Weights of a small image classifier.
Training: muon at rate 0.0031, batches of 256, held-out accuracy 100%.
Data: trained on simulated grey scan slices of phantoms with and without marks, 122500 training examples, 38.0 epochs.
Rows from expert 14 of block 5, named by matrix and row number. Rows with one number belong to one neuron. Each number is 50 + 10 x the weight over its row's rms, rounded and kept within 0 to 99. All counts start at 0. After the name is the row's rms in percent of the matrix's.
# gate: expert gate (model.blocks.5.mlp.gate, 16x64x128), inputs 0-127
# up: expert up (model.blocks.5.mlp.up, 16x64x128), inputs 0-127
# down: expert down (model.blocks.5.mlp.down, 16x128x64, transposed), outputs 0-127
gate.27 077:45 57 62 51 81 54 83 39 54 51 53 56 46 45 52 35 44 66 55 41 63 40 50 44 47 39 58 48 68 56 58 45 55 48 59 65 52 44 45 52 39 52 66 51 47 47 61 54 50 51 46 66 50 54 48 67 51 52 47 53 65 47 55 55 54 41 67 53 31 46 48 60 51 30 35 49 63 47 50 65 59 48 50 23 49 42 42 41 56 60 59 41 65 40 49 43 59 36 30 43 53 60 42 40 50 61 61 58 49 44 36 60 53 53 67 42 45 53 28 51 46 38 40 40 31 53 54 54
gate.28 092:52 52 61 48 48 44 58 68 41 48 36 66 61 35 39 31 60 51 61 56 62 50 49 50 48 52 81 69 41 41 26 35 56 59 53 44 39 42 41 30 48 56 67 45 53 44 64 56 46 51 51 53 70 52 40 44 42 42 46 42 62 50 60 58 54 49 50 41 60 50 62 48 44 41 39 32 53 66 36 48 62 58 45 49 57 48 43 53 39 60 57 52 45 56 61 46 49 42 64 57 56 54 50 57 51 62 56 74 54 39 61 37 32 51 26 62 46 39 55 57 59 57 45 54 52 39 36 41
gate.29 110:42 42 49 40 58 67 89 51 47 45 64 68 55 32 63 45 40 59 32 47 64 65 58 51 58 43 44 58 60 35 27 43 55 49 57 64 63 50 48 45 37 37 48 40 51 49 55 53 34 41 53 38 43 43 39 56 47 55 54 53 45 54 29 56 36 43 51 34 66 56 43 49 60 62 49 46 42 49 48 59 51 47 50 41 65 61 58 41 46 60 54 50 47 52 53 68 66 45 53 39 28 50 53 62 53 47 58 48 48 41 53 57 40 39 50 50 37 68 45 45 40 54 40 58 64 35 53 61
gate.30 053:51 32 61 49 52 49 47 44 19 46 34 46 41 54 30 44 30 52 69 65 45 42 41 43 47 49 48 75 46 60 48 44 70 56 56 46 45 40 54 52 45 54 18 57 61 58 53 54 34 58 64 70 42 50 62 53 65 58 47 48 48 48 63 52 55 30 42 61 45 54 65 51 40 63 51 53 56 44 59 44 49 37 41 51 53 63 51 51 52 49 56 48 50 55 65 42 54 46 51 46 48 37 50 52 40 55 42 59 65 37 77 51 35 41 47 65 64 45 65 57 38 46 49 57 50 43 53 49
gate.31 125:50 37 52 56 67 29 22 51 55 63 27 48 42 54 49 48 47 55 59 39 65 55 46 42 58 47 46 49 31 73 47 56 41 60 53 58 39 49 51 46 41 57 35 52 53 46 47 40 35 25 64 50 54 18 47 48 65 40 43 57 53 46 35 53 30 48 34 37 53 58 49 55 71 41 51 41 51 58 65 48 58 56 48 40 45 46 41 49 38 58 45 50 38 45 59 57 38 54 50 57 44 37 60 58 49 57 66 66 49 46 40 48 54 48 47 62 57 61 55 43 62 58 58 39 49 49 63 55
gate.32 107:63 53 30 55 54 29 69 29 49 49 49 50 51 54 40 59 49 56 30 57 43 66 53 37 40 45 50 44 43 61 61 50 61 59 40 46 36 49 60 64 46 45 50 50 39 47 67 52 51 37 25 51 44 61 45 49 61 53 36 58 46 40 44 67 36 68 83 57 35 41 49 51 44 48 52 43 49 67 60 37 57 46 46 73 51 46 54 55 64 47 53 41 44 39 51 37 39 49 54 43 50 45 60 42 54 47 67 44 46 43 39 51 50 47 75 56 51 48 47 56 58 42 50 48 59 52 70 38
gate.33 050:51 44 51 55 55 55 57 29 37 33 42 47 69 41 65 56 52 45 59 51 45 59 60 49 52 53 50 57 51 57 37 46 60 45 59 56 52 35 45 64 62 49 41 43 34 38 48 42 38 45 45 47 35 50 43 40 49 71 48 54 64 53 73 57 57 49 51 54 73 52 55 50 60 35 42 50 37 55 55 22 50 56 35 40 31 48 62 69 66 54 43 62 56 50 54 37 56 43 53 53 44 47 58 52 45 29 35 50 39 51 44 29 51 43 30 55 59 52 54 62 53 56 42 54 48 71 33 43
gate.34 095:38 47 47 47 67 60 45 59 54 49 61 56 38 43 46 33 62 28 48 44 57 48 40 72 63 46 49 61 59 47 54 47 55 59 65 55 55 37 40 55 45 58 69 42 47 67 50 48 62 24 40 50 49 31 40 37 54 64 61 56 56 62 32 54 60 56 44 56 43 46 62 36 40 45 53 57 57 49 63 41 47 54 53 48 43 49 26 53 42 54 60 36 37 56 55 41 70 35 58 66 53 35 53 54 71 58 51 54 56 48 69 48 45 40 40 36 64 49 48 53 62 50 47 57 38 57 43 61
gate.35 124:57 47 63 60 45 47 31 45 54 30 38 33 55 64 47 38 56 52 37 43 59 36 51 30 54 35 65 62 46 41 42 56 55 47 56 68 53 59 50 70 53 64 58 55 52 49 46 55 40 40 57 52 40 31 50 47 50 35 41 64 60 24 65 47 41 52 53 61 59 38 69 45 49 62 53 53 50 40 43 48 37 45 60 57 48 41 25 56 36 42 47 68 46 68 59 46 40 50 44 53 69 56 30 58 44 57 54 49 45 49 44 57 43 48 50 56 52 41 40 56 30 53 58 42 50 51 41 66
gate.36 224:52 33 42 55 75 51 43 53 51 54 30 30 53 47 43 50 63 68 46 68 54 58 38 46 40 46 56 52 37 48 52 45 70 50 29 39 58 55 53 59 46 51 43 53 57 53 30 48 56 41 39 48 55 56 54 63 47 22 47 56 50 42 47 49 25 46 34 53 34 48 44 50 54 70 52 45 51 61 45 43 47 52 52 71 41 49 57 47 41 58 52 53 65 34 49 62 73 40 57 38 46 37 42 40 48 44 65 56 59 55 78 45 66 42 50 50 52 51 46 53 63 50 56 60 55 46 51 40
gate.37 116:62 55 61 49 29 48 56 35 50 52 61 42 59 32 47 47 53 43 56 50 50 58 59 57 26 30 61 45 53 23 52 61 49 51 46 31 40 51 61 57 46 41 41 53 54 59 49 60 54 42 50 59 50 59 66 45 52 67 51 42 34 55 64 47 36 39 63 69 28 35 44 62 63 46 48 48 51 43 33 41 59 47 49 52 46 41 47 62 60 40 45 54 54 31 46 52 46 31 47 43 36 61 38 52 57 59 57 41 59 54 53 74 40 50 60 47 65 50 39 51 37 54 67 38 52 58 58 39
gate.38 038:52 51 43 48 58 36 35 51 31 56 63 57 48 61 59 50 42 42 55 51 49 58 40 54 51 53 33 39 50 47 50 55 66 61 38 29 79 42 39 51 52 53 58 75 63 58 65 45 53 51 40 51 36 51 54 44 39 37 64 42 59 45 34 41 63 42 50 45 34 52 46 52 61 62 69 42 49 55 47 47 39 52 41 49 64 40 39 62 47 72 53 60 40 45 48 59 53 48 52 63 39 57 57 61 48 50 44 64 35 44 40 50 61 47 28 38 47 62 59 72 52 46 38 54 51 66 63 45
gate.39 105:58 37 54 37 23 48 34 59 46 51 57 39 49 60 45 55 49 63 58 33 44 50 54 52 54 39 63 50 56 54 58 44 84 62 55 52 44 32 45 60 41 60 52 46 51 47 62 47 62 55 54 40 62 59 56 44 40 56 32 52 64 56 30 51 57 51 34 52 43 59 44 55 60 42 45 66 54 49 64 47 32 37 42 53 53 14 43 46 50 66 49 36 57 63 43 56 58 49 55 55 43 49 45 56 50 44 46 44 48 42 56 61 47 56 24 55 43 43 48 36 34 48 64 45 39 49 54 53
gate.40 089:48 49 36 50 55 41 37 58 41 45 58 50 42 33 38 46 39 57 43 33 37 47 54 59 43 54 38 57 54 45 58 50 55 56 67 63 62 67 45 57 54 44 20 46 44 44 39 60 52 04 49 54 59 53 43 62 50 37 59 47 64 56 42 45 38 53 55 55 58 54 44 50 50 65 65 56 55 59 38 40 52 50 56 47 45 42 60 36 49 58 40 46 53 32 69 37 63 62 56 55 47 46 56 57 44 51 45 58 45 56 28 50 34 41 54 70 51 39 55 54 62 52 62 39 55 51 58 51
gate.41 122:35 08 51 45 40 38 61 46 39 50 57 43 45 73 46 52 55 41 53 49 43 51 63 33 38 62 44 48 50 79 59 50 42 39 57 46 60 56 49 28 52 57 16 52 47 51 41 45 42 43 56 49 53 45 34 51 59 38 53 44 59 23 46 43 41 58 46 56 63 44 48 49 74 51 53 64 47 59 68 48 61 62 53 36 53 60 42 52 59 58 44 55 43 54 54 62 58 56 51 51 60 51 52 50 51 52 49 36 49 51 66 38 39 47 44 50 49 45 57 44 51 57 59 52 49 50 50 56
gate.42 110:40 45 44 44 64 56 43 53 51 61 74 48 60 55 44 46 66 54 50 57 39 82 35 40 53 44 42 45 52 66 56 53 40 57 62 55 51 48 52 42 36 57 54 49 56 50 44 49 55 42 63 53 49 28 61 37 61 40 55 38 49 44 13 46 63 40 55 50 55 59 51 27 52 44 47 60 43 62 54 60 70 49 59 29 59 53 43 61 54 49 51 58 44 39 67 47 34 34 43 49 46 50 49 54 48 43 45 44 46 49 36 69 60 45 40 46 47 32 40 51 50 53 56 45 50 61 46 70
gate.43 063:36 30 41 46 59 39 33 39 71 49 74 57 47 34 56 60 52 37 55 45 48 56 46 49 54 71 56 48 50 66 45 46 46 47 57 41 54 58 53 60 61 23 63 47 63 52 45 64 46 42 61 50 48 64 45 36 36 49 50 62 49 51 35 41 66 62 53 49 54 60 46 63 40 45 38 41 36 44 65 54 61 32 36 57 48 54 38 44 43 41 51 49 30 58 57 57 40 60 47 56 63 60 64 73 50 32 55 45 49 42 51 42 32 50 52 50 44 60 53 39 49 60 43 61 48 47 59 57
gate.44 157:46 55 50 53 39 44 63 56 62 35 60 43 44 56 59 44 39 47 45 28 51 35 55 51 66 52 43 50 67 57 43 41 47 41 66 45 56 38 49 66 42 69 68 49 55 51 56 35 43 52 57 42 45 34 56 56 35 51 52 27 46 46 69 45 45 34 64 60 62 41 49 54 62 34 46 61 59 49 56 59 47 32 36 47 43 54 42 41 47 47 56 58 60 59 51 40 95 53 60 56 57 59 63 61 47 53 50 39 56 48 37 45 50 52 48 47 59 45 59 42 61 63 51 59 48 50 58 48
up.27 079:41 41 51 46 40 45 61 56 60 47 64 54 42 51 61 49 58 54 56 64 36 33 53 64 69 47 38 49 54 36 49 50 54 48 68 54 57 55 31 51 57 50 48 62 50 51 45 67 47 58 60 47 32 56 59 70 53 26 43 79 46 51 64 51 53 35 48 66 50 55 43 27 59 37 46 54 67 52 41 48 47 45 38 38 67 50 43 34 57 43 51 56 51 61 51 38 28 52 32 64 32 53 49 56 49 45 53 55 37 54 42 61 57 36 60 51 40 60 37 48 50 60 49 36 50 51 38 52
up.28 087:53 34 35 50 45 59 57 63 58 55 36 56 53 54 44 51 56 52 42 38 44 44 50 53 31 59 43 42 44 55 48 51 53 54 50 69 58 68 57 70 52 57 33 63 40 40 38 46 50 56 55 47 54 67 46 50 57 37 57 55 25 41 51 48 43 60 33 55 31 52 40 62 41 72 48 66 48 47 56 45 45 59 53 53 43 49 64 64 63 53 47 54 39 55 55 48 72 38 35 33 66 50 47 44 46 33 59 37 57 41 48 56 27 47 68 40 46 67 56 33 41 46 60 50 40 44 61 59
up.29 109:55 55 58 54 37 39 10 50 56 60 46 46 37 57 26 56 55 53 68 36 44 46 35 58 41 48 56 37 42 69 74 55 52 54 47 47 47 41 47 46 68 56 42 62 61 54 51 47 61 61 50 60 53 61 59 45 57 29 42 45 60 35 72 51 56 57 37 61 41 43 49 55 48 31 56 52 47 55 52 47 48 52 45 53 28 45 45 51 48 47 47 45 56 48 53 32 42 51 59 74 73 41 56 43 39 51 45 45 51 60 55 44 57 58 49 55 60 34 54 54 57 45 61 46 40 55 44 41
up.30 058:57 37 55 51 55 56 47 24 38 51 50 59 42 31 65 54 45 49 31 55 38 41 57 52 37 54 49 58 54 60 66 49 36 36 46 44 40 55 58 51 50 34 49 38 42 47 58 58 47 70 57 60 42 59 52 63 40 39 64 58 62 66 60 50 50 63 39 51 76 52 45 52 55 40 57 49 48 69 55 45 40 56 63 61 44 59 68 58 71 55 52 53 46 57 32 39 51 58 50 49 42 36 67 55 38 33 43 64 48 47 47 57 32 55 63 29 44 44 49 48 46 63 50 43 58 36 62 45
up.31 121:52 52 51 40 38 51 83 53 40 42 45 61 47 52 47 57 58 50 44 36 39 36 66 60 58 49 54 63 52 14 52 49 56 50 50 34 66 48 59 40 61 55 51 49 55 48 53 48 60 54 41 42 52 70 38 51 43 54 63 52 57 33 55 56 56 51 66 54 38 48 50 51 30 63 50 54 49 48 41 51 27 59 56 61 44 57 56 57 54 53 45 56 73 28 45 46 67 34 44 33 49 64 31 43 50 53 42 52 51 54 65 46 34 52 39 40 45 62 47 47 52 41 56 69 50 55 42 44
up.32 120:47 76 60 44 27 51 64 35 53 58 54 50 61 50 46 42 48 48 59 44 42 54 55 45 60 75 52 51 50 51 42 48 76 52 52 62 42 58 47 54 57 30 48 38 35 59 50 34 52 58 29 56 40 39 67 54 56 53 51 60 51 41 37 57 38 49 69 48 43 43 55 45 33 49 45 35 53 45 41 48 76 59 55 62 60 44 52 56 46 44 33 43 46 50 51 30 56 51 50 50 50 57 66 56 40 50 48 44 56 56 29 43 73 54 60 38 61 40 53 53 60 71 48 48 48 42 58 48
up.33 047:55 61 49 52 64 39 36 64 40 51 67 40 65 41 47 38 72 52 28 51 33 55 40 50 36 57 58 37 61 49 46 49 47 47 48 63 57 50 48 36 57 43 40 50 60 60 37 61 50 32 36 49 50 43 43 40 57 50 49 27 61 59 34 59 66 63 66 47 66 43 48 68 47 47 56 40 50 61 38 56 63 58 54 69 48 48 58 44 60 55 64 46 21 43 45 45 47 41 52 60 51 62 68 49 48 45 49 61 52 40 36 53 52 39 46 61 44 55 39 52 43 39 37 52 43 57 51 38
up.34 104:55 37 64 60 72 62 35 69 49 40 62 45 43 52 36 56 44 41 51 45 59 59 44 58 34 45 54 64 40 70 44 49 44 41 66 37 49 43 53 62 27 43 50 47 46 46 38 61 56 44 60 52 53 37 30 46 48 70 56 61 50 45 45 52 50 36 40 45 51 61 56 44 24 43 64 48 48 45 47 60 44 26 47 53 50 55 42 42 45 44 64 58 54 57 38 45 38 60 55 69 54 41 52 68 68 55 44 41 48 55 58 45 49 47 73 55 41 67 39 47 50 54 51 52 42 49 34 55
up.35 109:53 41 54 53 37 50 30 56 42 34 49 41 38 50 33 72 62 59 35 37 53 61 53 36 46 25 64 57 48 52 61 56 41 55 57 63 55 51 55 55 59 60 47 72 46 51 43 52 57 56 39 41 47 48 54 39 55 38 56 55 57 46 64 45 47 50 44 64 81 60 63 58 57 51 51 60 32 44 51 33 44 45 48 41 41 43 32 49 42 49 51 47 53 51 59 56 52 42 48 63 60 54 12 47 50 45 62 38 64 49 44 40 40 43 37 51 53 48 55 64 36 38 50 45 45 50 46 62
up.36 216:59 64 66 58 47 68 20 40 33 49 28 15 55 51 43 50 48 49 55 76 61 42 60 51 44 29 57 49 43 65 53 50 52 50 58 46 48 36 47 67 47 48 33 50 54 40 31 48 53 36 54 53 60 49 62 62 43 27 47 53 47 43 50 55 29 59 51 45 49 44 62 48 36 54 57 43 48 52 50 52 50 29 53 50 50 50 65 67 48 57 43 60 66 54 51 55 40 53 41 53 54 40 34 40 42 52 67 39 47 59 43 49 62 46 52 51 59 50 53 55 41 54 49 52 54 45 55 56
up.37 107:65 41 56 57 49 58 39 54 44 53 47 44 43 72 45 49 45 66 32 50 45 56 51 31 37 35 43 56 44 63 47 49 53 61 50 63 59 38 36 49 64 51 61 59 39 59 55 51 43 43 57 42 51 34 32 49 56 53 56 50 58 40 37 46 64 65 62 26 56 53 56 50 31 38 51 51 50 54 48 57 44 51 45 37 26 48 51 46 33 56 56 50 47 49 53 64 44 60 48 63 75 35 53 56 39 55 52 73 38 46 58 33 56 60 44 51 62 52 59 50 49 34 32 71 46 49 37 63
up.38 040:42 27 38 45 48 50 31 56 61 61 57 61 47 56 51 50 50 49 45 61 55 49 36 33 51 40 60 53 48 64 51 55 52 43 30 25 55 56 55 43 55 33 60 68 56 53 52 52 63 58 55 58 49 35 42 53 47 33 65 45 69 55 40 46 55 58 29 52 33 57 38 69 57 53 62 39 50 35 49 50 56 60 56 39 53 44 30 52 34 50 45 50 50 62 65 46 58 41 63 65 36 63 55 62 38 50 52 61 47 56 52 47 50 47 60 70 46 45 49 62 64 48 38 58 64 60 32 51
up.39 097:61 32 59 42 38 43 56 50 52 63 52 56 49 42 43 61 49 65 47 37 45 43 54 49 54 56 59 51 60 69 51 39 69 44 56 60 35 32 51 57 35 67 59 54 54 43 74 55 43 62 39 45 59 56 56 51 46 58 34 38 65 59 39 57 53 50 33 55 44 72 47 52 65 40 57 65 56 57 50 46 51 51 45 58 44 42 46 50 44 64 52 35 48 54 47 63 78 56 52 41 53 49 62 59 45 49 53 40 57 35 64 61 45 45 29 54 54 54 47 39 53 44 67 19 46 62 57 57
up.40 085:50 58 53 56 50 50 36 37 63 71 56 38 56 58 52 59 51 48 59 65 59 44 37 46 59 43 58 46 45 50 41 52 60 56 57 56 46 70 39 59 52 47 71 55 45 64 41 51 54 56 34 41 49 50 70 36 47 57 55 60 51 44 46 55 59 53 29 44 42 49 46 57 49 49 55 43 39 42 41 54 75 43 57 40 43 71 49 64 42 52 47 49 42 50 60 37 29 50 44 71 49 35 59 61 38 45 60 27 63 54 37 31 67 54 39 53 45 53 25 64 50 56 58 38 37 53 42 50
up.41 112:39 12 51 47 47 33 72 47 45 47 63 54 49 58 59 48 51 53 60 51 49 53 65 42 46 71 39 42 45 72 55 52 41 43 48 42 50 49 49 28 54 55 17 51 52 52 39 49 34 50 56 39 51 43 45 46 72 31 42 44 63 26 51 46 45 47 43 51 54 55 53 47 71 46 50 67 45 56 68 48 58 58 40 30 49 67 43 46 54 61 49 48 39 53 57 52 73 48 43 60 54 46 46 56 46 51 50 32 52 52 62 47 48 42 47 51 49 40 52 55 42 50 59 61 52 44 48 53
up.42 105:43 58 45 58 43 44 48 45 39 60 51 49 57 54 32 43 50 53 56 52 43 56 38 55 58 57 49 24 52 75 53 54 58 58 45 59 61 57 65 46 37 46 48 43 39 51 41 39 48 44 44 45 49 42 43 49 63 64 39 32 39 52 22 48 30 52 57 48 63 74 63 36 34 58 38 35 58 53 67 45 64 54 44 33 69 49 44 57 53 49 36 56 51 63 55 66 42 42 31 33 59 53 59 46 59 50 59 40 40 47 57 54 53 46 58 41 47 40 49 44 65 73 51 48 47 54 60 54
up.43 064:34 57 49 61 55 61 49 79 42 39 61 52 53 54 47 40 52 43 66 56 56 46 45 47 52 53 63 56 48 27 47 66 49 40 53 53 61 31 45 35 45 49 48 55 49 42 37 50 62 48 43 51 59 44 36 40 53 32 47 64 46 55 70 48 50 40 41 46 59 40 62 32 43 76 44 57 65 41 49 51 71 58 47 44 65 61 44 38 51 44 50 37 60 70 62 47 44 40 29 41 45 56 49 36 47 46 59 54 58 52 48 54 58 44 62 28 46 44 31 39 49 51 53 60 36 55 36 53
up.44 145:56 56 63 60 67 52 68 32 62 51 56 52 41 66 41 63 54 57 49 47 64 32 50 29 57 36 50 43 42 50 58 64 48 52 42 61 35 40 42 59 49 42 41 43 54 54 52 49 44 47 48 51 56 41 58 50 50 36 45 50 37 55 70 53 25 48 59 51 60 52 50 43 69 43 49 55 34 52 37 39 56 57 43 52 57 52 53 51 49 51 38 49 61 39 38 65 30 53 47 37 53 42 61 44 65 46 50 45 56 57 68 42 73 44 45 57 55 60 57 39 74 44 73 34 46 40 51 31
down.27 080:53 44 49 58 58 51 50 59 44 70 45 43 56 42 58 47 61 47 52 36 43 32 35 43 43 33 60 35 44 40 51 66 44 53 33 44 44 52 57 41 45 57 52 28 34 48 58 30 65 48 55 41 42 43 38 42 50 37 54 53 40 50 19 48 41 49 47 63 47 62 52 51 43 62 62 44 42 56 61 42 37 53 52 45 41 54 39 56 58 68 49 45 67 39 67 57 47 46 69 39 50 47 52 65 44 57 39 57 46 62 53 56 52 48 65 76 67 45 44 51 49 47 48 63 60 75 43 49
down.28 090:48 39 55 50 54 40 53 41 55 34 58 51 43 45 62 56 59 48 45 54 56 47 39 56 56 71 52 62 72 56 60 42 33 50 49 44 53 61 43 44 37 36 63 44 55 41 37 56 40 46 56 55 65 54 57 62 29 69 53 51 58 33 50 58 53 64 36 46 50 54 55 47 53 35 48 47 53 61 40 69 63 48 59 48 40 47 76 48 45 49 58 33 37 70 34 37 55 57 48 52 63 65 51 43 49 46 38 51 56 34 43 52 32 47 43 76 46 32 60 58 43 51 65 53 42 36 42 52
down.29 113:49 50 54 34 37 61 58 43 48 60 52 44 56 45 46 47 55 60 37 47 43 61 65 43 36 51 49 51 61 50 75 38 56 61 45 80 55 55 48 61 42 41 51 58 68 42 58 46 32 59 44 44 69 58 42 48 51 51 52 49 66 52 65 51 51 29 38 42 42 42 47 56 53 67 57 58 41 50 55 48 36 47 49 45 66 37 49 49 46 57 36 47 73 53 47 21 41 41 43 52 56 57 54 63 52 38 31 68 49 34 51 60 34 62 54 38 56 46 57 44 51 63 47 34 57 59 42 56
down.30 058:49 50 60 45 47 57 32 47 43 58 51 41 63 37 51 58 55 59 58 42 45 55 40 41 37 47 44 38 42 46 50 60 60 51 66 41 42 51 46 65 69 65 60 63 77 50 49 36 61 47 56 52 71 51 62 55 58 55 52 53 57 29 51 59 46 57 41 42 37 58 60 57 36 40 49 53 46 45 39 64 54 42 44 32 52 35 45 55 48 56 54 26 39 50 46 38 50 55 59 71 43 68 44 57 58 64 56 43 62 40 32 47 36 50 57 69 57 42 41 58 62 39 44 33 46 67 46 54
down.31 121:41 46 40 30 58 30 25 48 62 51 42 42 54 47 60 43 42 37 36 48 41 49 52 55 59 48 54 51 55 53 60 43 33 50 77 68 56 64 48 36 59 54 52 52 41 37 53 43 56 53 48 53 57 41 46 51 50 60 48 49 61 57 44 53 60 42 45 44 56 49 56 53 52 61 56 55 50 61 56 68 42 41 51 56 29 64 41 24 67 60 50 73 66 56 46 56 38 36 24 55 49 51 33 57 36 54 61 28 53 53 60 46 46 39 46 42 56 43 57 40 40 64 43 54 50 40 48 60
down.32 103:44 47 63 36 57 32 33 51 47 67 40 53 59 47 42 43 46 50 42 74 42 55 21 43 50 49 43 58 49 46 36 50 42 32 50 53 60 43 52 73 48 43 55 73 56 47 47 71 56 46 55 59 43 37 63 43 49 37 50 41 58 59 61 50 35 56 36 48 53 50 54 56 57 47 65 33 50 44 57 46 56 40 65 62 41 65 57 46 35 48 60 52 57 36 51 61 36 46 50 39 36 58 62 46 60 58 50 58 54 55 58 63 25 53 44 33 46 61 53 42 53 46 37 43 47 63 37 44
down.33 049:47 48 58 50 56 41 52 47 56 59 49 64 54 51 47 50 42 37 57 62 62 36 42 37 56 52 46 44 49 59 59 59 52 36 42 44 61 64 35 58 32 56 67 47 54 39 43 50 56 49 56 43 42 35 44 62 36 39 63 58 53 54 57 59 54 60 42 54 63 55 53 33 58 44 50 44 51 61 79 45 47 29 57 56 51 59 41 36 45 51 52 54 57 58 50 53 43 30 26 40 48 39 40 46 55 66 47 45 61 43 51 26 41 38 56 48 46 26 58 64 50 48 58 38 18 31 49 53
down.34 099:42 40 53 42 50 48 65 45 45 53 57 56 43 73 64 56 40 62 51 54 50 51 46 44 45 56 40 41 51 43 41 41 55 58 29 63 44 70 64 47 70 38 56 42 44 63 50 58 59 64 46 61 40 55 60 30 39 32 47 56 38 46 46 56 36 65 51 52 56 59 42 65 40 53 40 47 49 37 33 47 59 54 34 59 58 53 40 61 56 68 56 49 54 55 29 45 50 53 59 55 60 39 58 57 44 66 31 44 50 47 25 38 50 67 51 47 36 59 55 48 50 51 52 44 38 39 47 24
down.35 110:60 63 50 51 52 44 52 65 51 47 62 48 48 65 45 60 51 49 57 47 66 55 50 45 37 42 26 51 38 43 59 47 46 45 64 38 46 38 56 60 46 43 57 49 46 72 48 48 55 49 56 59 44 57 78 62 39 44 42 61 26 70 55 37 50 37 52 58 52 50 52 39 50 60 40 63 44 54 48 64 43 44 41 28 58 60 45 44 30 58 66 50 54 52 36 55 61 46 35 52 49 41 64 59 65 38 68 48 49 53 33 51 69 53 49 67 49 65 46 34 38 37 45 61 50 63 48 53
down.36 192:58 52 42 48 35 42 52 40 24 44 52 46 53 52 43 55 47 50 64 59 57 61 79 40 45 60 42 51 49 39 47 71 60 40 38 35 51 39 52 70 35 50 37 55 38 37 41 34 56 45 50 56 55 50 66 64 34 46 59 63 43 56 37 62 51 56 53 65 50 34 57 56 64 55 56 58 41 58 39 40 37 43 54 54 49 65 52 65 49 80 48 64 69 38 49 53 64 47 55 36 52 42 40 42 47 51 52 39 53 45 47 54 55 58 47 60 47 49 56 60 54 38 54 55 57 40 45 29
down.37 109:67 68 34 40 42 62 45 33 62 51 60 45 39 50 40 64 46 41 60 59 45 52 65 72 43 52 44 53 47 49 72 41 40 49 67 51 66 49 44 50 43 68 68 33 56 37 33 53 54 68 44 46 47 55 49 59 50 59 47 50 43 60 57 41 47 41 61 68 50 30 50 51 69 45 61 59 55 51 45 44 48 36 51 58 51 65 52 66 55 53 56 50 41 52 30 60 56 41 47 46 53 55 47 39 62 41 58 62 61 51 28 47 42 48 44 36 45 46 58 40 41 62 45 32 45 40 38 40
down.38 044:52 65 52 57 50 61 50 55 44 51 51 38 67 56 48 38 60 26 55 38 44 56 49 37 36 59 54 55 25 49 71 52 44 33 56 71 61 44 64 47 49 41 59 42 49 43 55 56 39 44 55 40 52 44 47 60 50 49 47 29 50 39 47 60 53 25 50 58 50 26 53 38 43 35 46 55 48 52 46 48 42 58 36 47 57 67 47 55 61 48 45 51 52 50 44 61 42 46 45 58 53 48 69 45 57 66 47 60 48 49 47 52 51 53 63 48 50 32 47 65 73 62 45 38 52 31 48 80
down.39 102:50 46 58 54 50 44 38 68 56 44 51 49 52 54 47 34 55 46 42 41 66 43 59 48 46 61 55 40 27 54 51 53 44 56 56 52 60 40 56 65 64 56 54 40 29 35 46 52 49 45 61 63 62 43 46 52 51 45 62 53 40 44 61 34 35 41 71 53 44 55 62 41 57 69 53 33 49 50 40 39 38 57 56 62 60 48 46 59 29 57 45 54 55 17 64 41 30 60 37 49 60 51 41 50 52 73 48 47 54 57 47 54 50 56 47 65 60 39 36 40 48 63 42 73 50 58 42 50
down.40 082:52 82 51 56 56 38 81 58 56 59 50 63 52 36 53 64 40 37 51 61 56 53 51 55 49 53 51 54 43 62 48 34 48 42 45 40 47 38 41 61 41 44 66 22 51 69 38 37 61 40 58 41 44 67 60 53 40 38 47 52 40 41 54 35 41 46 56 47 43 48 63 54 48 42 37 53 60 46 58 37 55 45 51 59 53 40 74 43 30 62 65 49 45 60 62 43 49 58 46 48 56 56 64 52 45 37 47 46 41 46 68 44 52 56 52 42 52 63 40 37 41 54 40 41 49 61 47 54
down.41 117:45 43 64 48 51 53 36 44 34 49 51 35 54 58 33 47 45 49 48 43 41 37 55 50 42 54 43 35 51 67 64 49 67 41 50 47 49 51 66 60 46 46 17 54 51 43 53 73 52 34 55 67 80 57 68 68 64 56 49 55 43 48 57 48 51 37 62 46 54 45 56 57 51 64 55 46 66 55 49 38 52 58 36 54 60 42 48 48 60 37 38 64 60 41 39 39 57 59 49 52 53 53 54 46 59 52 68 46 36 41 35 52 36 51 53 41 48 39 55 40 64 42 55 35 59 32 55 42
down.42 098:41 59 50 54 55 37 62 48 46 46 55 63 49 49 46 45 50 44 47 59 48 62 48 43 56 73 56 48 47 41 49 47 47 40 31 42 52 43 54 52 71 39 55 44 71 71 42 74 43 45 46 44 47 57 44 62 34 49 49 42 60 37 38 48 38 53 80 44 62 40 51 51 60 44 41 47 56 61 33 40 61 55 59 63 50 43 49 47 47 40 53 54 41 38 45 23 62 65 61 54 43 55 49 41 61 43 47 57 54 60 33 60 30 44 68 37 56 57 33 47 53 49 63 41 51 30 47 46
down.43 058:54 43 44 36 38 69 51 67 54 51 61 35 36 36 59 37 52 25 37 39 53 60 74 35 47 52 47 34 46 46 52 42 51 40 64 53 36 61 53 49 51 58 61 58 40 50 59 48 48 41 42 61 52 30 49 41 57 57 50 47 33 39 57 50 37 37 44 60 47 65 51 50 50 48 51 48 67 53 46 60 46 41 47 59 45 63 27 54 54 55 46 62 54 61 45 50 49 54 30 52 58 57 16 68 55 41 58 59 42 51 45 63 64 56 34 48 57 58 43 42 40 57 63 50 64 45 53 56
down.44 152:61 54 47 60 56 41 53 60 39 49 57 54 45 50 42 73 63 56 53 39 27 49 52 44 40 56 40 46 44 53 83 55 61 58 43 49 50 31 43 54 50 63 59 60 58 56 55 52 52 46 56 44 39 50 45 48 42 51 43 33 33 34 61 56 43 61 43 44 57 39 35 60 65 40 56 46 68 55 65 61 39 51 47 62 62 69 48 60 49 52 51 42 52 36 50 32 40 52 59 38 48 45 40 56 64 45 69 57 39 40 52 54 38 57 48 67 49 43 68 40 60 44 38 39 60 62 57 30